config = dict(
    cond_dropout=0.1,
    fused_qkv=False,
    beta2=0.98,
)
Rows from block 3 of a small class-conditioned image diffusion model, named by matrix and row number. Rows with one number within an expert belong to one neuron, the router's apart. Each number is 128 + 32 x the weight over its row's rms, rounded and kept within 0 to 255. All counts start at 0. Numbers have three digits each.
After each expert's rows are labels from the 100 images, of 14976 (inputs lightly noised), where the router gives the expert most weight on average: "responds to" is what is common among them; "peak at" is the part of the image that holds the peak. Only what is clearly more common there than usual is listed. The data: numbers of one to four digits printed on busy colour backdrops.
# router: slot weights (model.blocks.3.mlp.router.weight, 64x192), inputs 144-191
# up: expert up (model.blocks.3.mlp.up, 32x96x192), inputs 144-191
# down: expert down (model.blocks.3.mlp.down, 32x192x96, transposed), outputs 144-191

# expert 21
router.42:166140135187129149161068105144135137094133114159101097039155096111233085181095130114151108057115108112098111095097134209087113130136190113174137
router.43:144173097136059136114076100136148156085159112098114138085172101104194061168164103118133118073082122155119106134158108185137116125152195106116107
up.0:082145128161138122161154140102121101115117119134104104176146115127098098165142117130095191149144152095124184142147122036135111130026152141081161
down.0:174104157093180129129105165141101183147133123117122110154084160144158070196141137113136109120156126131159156092096097187171091117235214086112167
up.1:095143099107147136074139100133125152111128089142148182225107159133077132130095137180162121213112117135173113145161192091208134079123136085096119
down.1:113118146160076160148092174139159104116180111104122086093091125131069084083134137129169129124071131165098112115140114052128128140092079118175106
up.2:131129143096092151140177100177152105112100094136138103181015109103079170094115163135130142172179100109119117140096118069119088118174083146086117
down.2:134162150088154091166129092145128154105096138082113073109211126123162155140176121123133149153178135122190150075119120204190136113145185146129146
responds to: length: one; white ink; first digit: 5
peak at: bottom left

# expert 12
router.24:135093173108124106129045112181100147123245165103125168125116115119139103191149107121180120107120108155116138076087123086111119164181127083195089
router.25:131177171112130145132066126118129112153225171148107109090152138119231068168164120135135161068142122146141161132117093155096108150154182119213089
up.0:182171125177066142143090147113143092128089154164101109131088109136083097119123147096149149110113085148117068123079109143114172131146132141170123
down.0:092131134163139136114114108140112129096129178171200089072125164121127109159168125128164146150094150179088118129116149103065102133114192151105103
up.1:118091134142141123083163157107138130098177099155117135154137135113071123065130090078165130147091094123161158192127158125190120109150136084075133
down.1:115125125014120098141109117099130099110161097137152136164125086173111087109102156103122094154120207096079207119128121136103196143179140129163103
up.2:118043163083160130122173161139070093112093149122106175129138078154120201131120119210108148148130102129106150091107146118111121150136095143162125
down.2:138098132146096111157161159134141147151142137145119076158099161129126193168108187067113138131101093119201128104149109183185158126095172175090134
responds to: on a plate
peak at: bottom centre

# expert 5
router.10:062106126059173190079171151115121119149158117158136160181111115085098125097131170192146150228137136094151139147183168094140187121102075096076047
router.11:125114122039173173146152116105104134121120146155111138178117179151069071150139131167123132179074088140134141140186173146176109122123042096126080
up.0:141168092135138082166153173088155145202188155134106094117105155124143106221129151113114132131163161159105147148097122155155158129181190138144154
down.0:145143146080064094083148134116059119073157136107169130116136124150138079104157127120134094149084138081179049109144141145175176105112226168101202
up.1:141143122117156146183124160061132154180139029089112086124200161148072095189103147111081151085092187117113122129118100087137175103167094110151100
down.1:150145087132120100129140116118189114137138079157109146183068138138175097192134108153210111150136129138125152104105115141053108166157159085113130
up.2:105068139180163132101159154130147078135142128122117176105029126137122143073113166191140104123177110123130070098079203150164117194127105118095134
down.2:080107144114166159115116149119135130083089097152107093168199132134149092065098147057115119114183136136112080130123087071104166110180151115184204
responds to: length: one
peak at: middle left; middle right

# expert 28
router.56:164114122125131133138220149111133127195097125163096099165074152096142222128081103119074143157059129187143118154161123064170144085141081146105158
router.57:128136163203003174122191119126110098111076124109137148225120151084110191143103138133122114180094117171144135155180126029163138127114104129061116
up.0:149148136124082116121110110164067100105180124105100187077150120174142108101138158094118140161094138137156125151163149150161128200076162143139153
down.0:159162127092069121118181158148165123101104097136150129157126076192116174107171072103118099077171128129092170142168142139115131111148159102164146
up.1:176047180104083111145131179147126110115119146137116122154084145145135151101086106099094135140188089102135130148094157078135175149124197147095083
down.1:146107142075078109176171104124100126154136062165124133183192169117072138159130134107143143156111121155130117095154076207165131106115146147218154
up.2:141102154087086138167053151163123133120109193170107064111093078038161119166166090118133194107095104063127143149119089139090138071139126131105116
down.2:120156114124075092120140133114150163121136130096150160116202173112108116136129118096159132154181171152161120113084135130122164156104131091077143
responds to: on a plate; yellow ink; white ink
peak at: bottom left

# expert 24
router.48:128121165112206113115144124141091121123169111113119129191160127143023194125173112164095153213111107194163188133160146072126136124178116131108180
router.49:145165094147082136118162117129136138146086110135157094123127107136092200114113117132123105116110120120124117120111132156079136126202161128255144
up.0:124102130138076121179156125163148117169090156105128158162169109109161156208085121109095081141099152155118140072093138120101129141181123176199133
down.0:089087174122082127115161151128121122129160095145129144185096181122131187122100083164131160094093132092096162142125127109070060101108129190147127
up.1:159184111140126065125077144109162172211122126177093109132139135186151165116104130081119130116127120147118121071092110151119188152154039136102085
down.1:113164115164157085065091121100130166139111146119138108083151141112148131129149134130110125126117134129104127112117144129188188143127104081207143
up.2:183114117169124138163103096113139089174130159139100113129141140099136043168115146115061093160106143171103163123072109139137145131176128136178141
down.2:200096128149155102118121177150141203097140088085140130163176175091144159129124123162081155151135122129104080083129114195124160121133132128142108
responds to: on a plate
peak at: middle left

# expert 1
router.2:158109158137074141150145163125131170173072120166071089148116107143052167161110093101053117093100078128143134130154110133089119158162193145144088
router.3:127114138096160122114167146106127120111104100148136134017191105086108135119117096115094173071165117147151123155174096212131126120146110065071109
up.0:119070172105158123075121146155154152128150144120096171090139174147207081134131144168124085154140101154162161163115184125132202123151125120119143
down.0:111101131183127156111137127137148154158073152143110114114130101171095062117147161119093171127144129077106128156141111145090104146149120172118157
up.1:055204128112143105159122101035123107134073101137113069099211137098127147207142168140093141086147100055095161148137060155105116095147129146160141
down.1:170172131197128117137094156098137100142255141147122190116037122108111184119137100159089080135100110145143120126118155070092102117106155124100123
up.2:131110103121092167113116107153111112086081156105092146127108108091204110097114162126141140107206112102123137119087132007092112143115167102131141
down.2:163167151100123131146118133094169151147165160100125132164119106136040134121111118116107098161096139145160165123121119252112125108144178125152128
responds to: on a plate; yellow ink; pink ink
peak at: centre; middle left

# expert 19
router.38:129116144169129156107066097127157135112162107154145119025199107175186034101125115129149138127129101164089086101153111189148128134079109106141119
router.39:112133133090145115122063142096115144112199132131135131069120096151172005162113107182196132100133120151109125140128147195123150100054201108206136
up.0:113100174122155173110148117066137154086098151116094196152147145154172120147119154174136066210136072136179150144113128051143099129107108190064130
down.0:114117127102128122114186114144164143113154136076156139108135144167051116154110131104149144051103149111118141118143149176213125153104178166209148
up.1:154175118203091132142152132096112086115088147120134051169095098100123197130111179096107162125170136125112132170097106093085106119166089176145120
down.1:127098049096139107152127136168080161120181195149126108146163132144151135139077118123101132143122143081117173133141131078089128093163133139169150
up.2:097118183131126041111210160087164178147062187123184191147108138135110178189144081176092085125127174191152170112112118150166152120141117173131158
down.2:119130139141138140083158109145159103148124124129138113135152155139114213115121187117080137090159101145066094116162159150185090124101100199089077
responds to: on a plate; black ink
peak at: bottom centre

# expert 4
router.8:112129179084137089138139129135103140180090159159146126246116108162096191159180129168112145143116108136111185112097124042119142159204079124198121
router.9:154094160112102138120150117155170169165154115109163104137105136167178150104206131142082101162121104183156172093103167111160151143148105086106142
up.0:122076127154130126073177162110155080175157066092133116188154118123112114148133128090133125137109195187118098134177113152134168155165120152166146
down.0:043107141152179109138087112150122099102141070036126189092158128090152139112133098087127145128167100135058071164131074107142142106100167147177161
up.1:131109111135057168134172144082147170136190065113121157153112182134138173073094132076212144187142134144129062155140145131224092160081159072102107
down.1:130138133158122150145128141177153067137147123135109069165154092111154200077154150097103110087159083130083173129130101135163091178099082143162095
up.2:114102129128174019129154155174167135224148103107140131137168150149097090141139103103141078109094199125134120156155116166138178162155070144139169
down.2:129131182144190129108155096115133135151089052111178084140177159134061149125078119135160141162147122105112149103101126147158112122161104082158105
responds to: on a plate; white ink
peak at: middle left

# expert 31
router.62:101123138123185122149169132142143152144021157170093125221129106136036183158110117145089123227128131132170107155151111084148147086151118112098117
router.63:141121100048253098138192202145141117248132155138138090144094077080068110139133160107155122142154161175121136158093127115147180132179175111148142
up.0:192110077124072146114139127164095130168109120185115124125074094144152138110060174097090124130215141145126098151126124071106110105094182152110155
down.0:169117121137176089103138121152065142116162108112134107150189155107094133120164062133099152093118128084117165079140099168128115143204112159179096
up.1:115093144159074110197105129083136106178166138178102084188111149141144159139092085112144167123122137133146129156116150135161165151121126147102098
down.1:164140116067087149110105131109174108156129108139146137135131141135175169124135080148114154139080148101147078100131122127162127087113152096144112
up.2:159139133144122120129081192171135070103145125138140123046129131104161141135068111090122152141134101110180149164078104159085105163155108108161085
down.2:145149151132112114135085128161169119084104091098119094036145081145114123085135124146117113102099144103089095139112074195121125141071081116073131
responds to: on a plate
peak at: bottom centre

# expert 10
router.20:161174132113065137119159138109149108193103131151107087190115143130119049190127096088113162164139162087173192152119100059108158123155192138159131
router.21:157115116039130107131136157128122130160185145147188129064098156128046144145170099127100127151127147170083112110106158255151122137136106077118116
up.0:181084137139089128133106109179102141138128106132093148126149145187147163106120139151151080059112136139113125092181073131124069169149155084142161
down.0:208126098076079123112161101158179139125102115158125124137078117146129152059135106107123103134150137094123081101088179086100113132113123087111101
up.1:128104173185136136126089176160062129122107136100127203161117122186114116133110170118112132105080139121085083074122219197147084202210055129105146
down.1:116076141035107108110120088118100135115154118101115133189107122111155112188128090154147120145190094143158065114159041070115187157084076137158110
up.2:141085184105099123116131146138157087172136081112085196117108157134080159086069154122147099134101131202112082098107196148211116159206114138110102
down.2:111150118106163135085137147154127117095173123124126111136122076126160125129098136148141108136125178170113105089108123144156097075133083077124104
responds to: on a plate; red ink
peak at: centre

# expert 9
router.18:126136174066137163148176144133102113154151152123138120138141097135120192134104120174089162112163104139200173116105146097143122145177097083108117
router.19:158163133199032160173195101129130149166077125131102081088177141117220137156142125097056129010160139125122134129138118130134113103120108119140096
up.0:079064119154146105125154137071140121118120110127137183130144109122114129089131114143109104153095139127116103113114102155153106131141123147111154
down.0:136133124110103130137154143079156122162079131141158091147119152116160137066151159170166141094064118118091140118135181126106127131131137153102121
up.1:116114126104182053148099100055188145138119141157146148084128137195173105182151131159133116191090180125150153125137186137126199137124111146094131
down.1:094127128180128139164120169089104158124119137165142136127146119122060141163071074133141153110036054117060110160142067131097168134075097101127081
up.2:130178117125136145172161152118138151115146132128143097129189133116122160136114096075073170119109200110167119145183116078076173127110143106167182
down.2:174112119221150165159154099158155197130133103099113146083062189113089083195117148129142080127160123189117153112137128164136155118147166105104157
responds to: white ink
peak at: centre

# expert 27
router.54:124121149085194145112104089173131171105116183186108095127159085080108118127157121148063156111103109101128150119172095098143132105153186154086136
router.55:137095162107155132121204120170069123149113172107156161205118126077056127146131121145077157151112116199105173133162143030158164159190150114096134
up.0:146147171178099090157138180139191141140156113108136179119127093103064078081170147106132090061099132171118133158066180143119115146156127165080140
down.0:134085109099110127138125162155119154147100121099103086103122131084183083123079103174122128203132107055110138127185072136127118151133093115127147
up.1:200120144116078121108148165098128087106134160104143143072151078158161064139092156077103100139085133150144176120103143135111094088134248151202173
down.1:162145130150027111139180111088150132127112131115128119086112111147093052174134124146078147118165141073120170105131090122167113123152210105043103
up.2:098125121093121029093176129107150116111113081139121151060189154119166127077137112102121176111108169127124154162118188157179171131143059158123123
down.2:189123129182034132130189136149126116124139110121147124034075090108088114032193118166138122206155119083127117160178081061125188143100101167137153
responds to: teal ink; first digit: 1
peak at: centre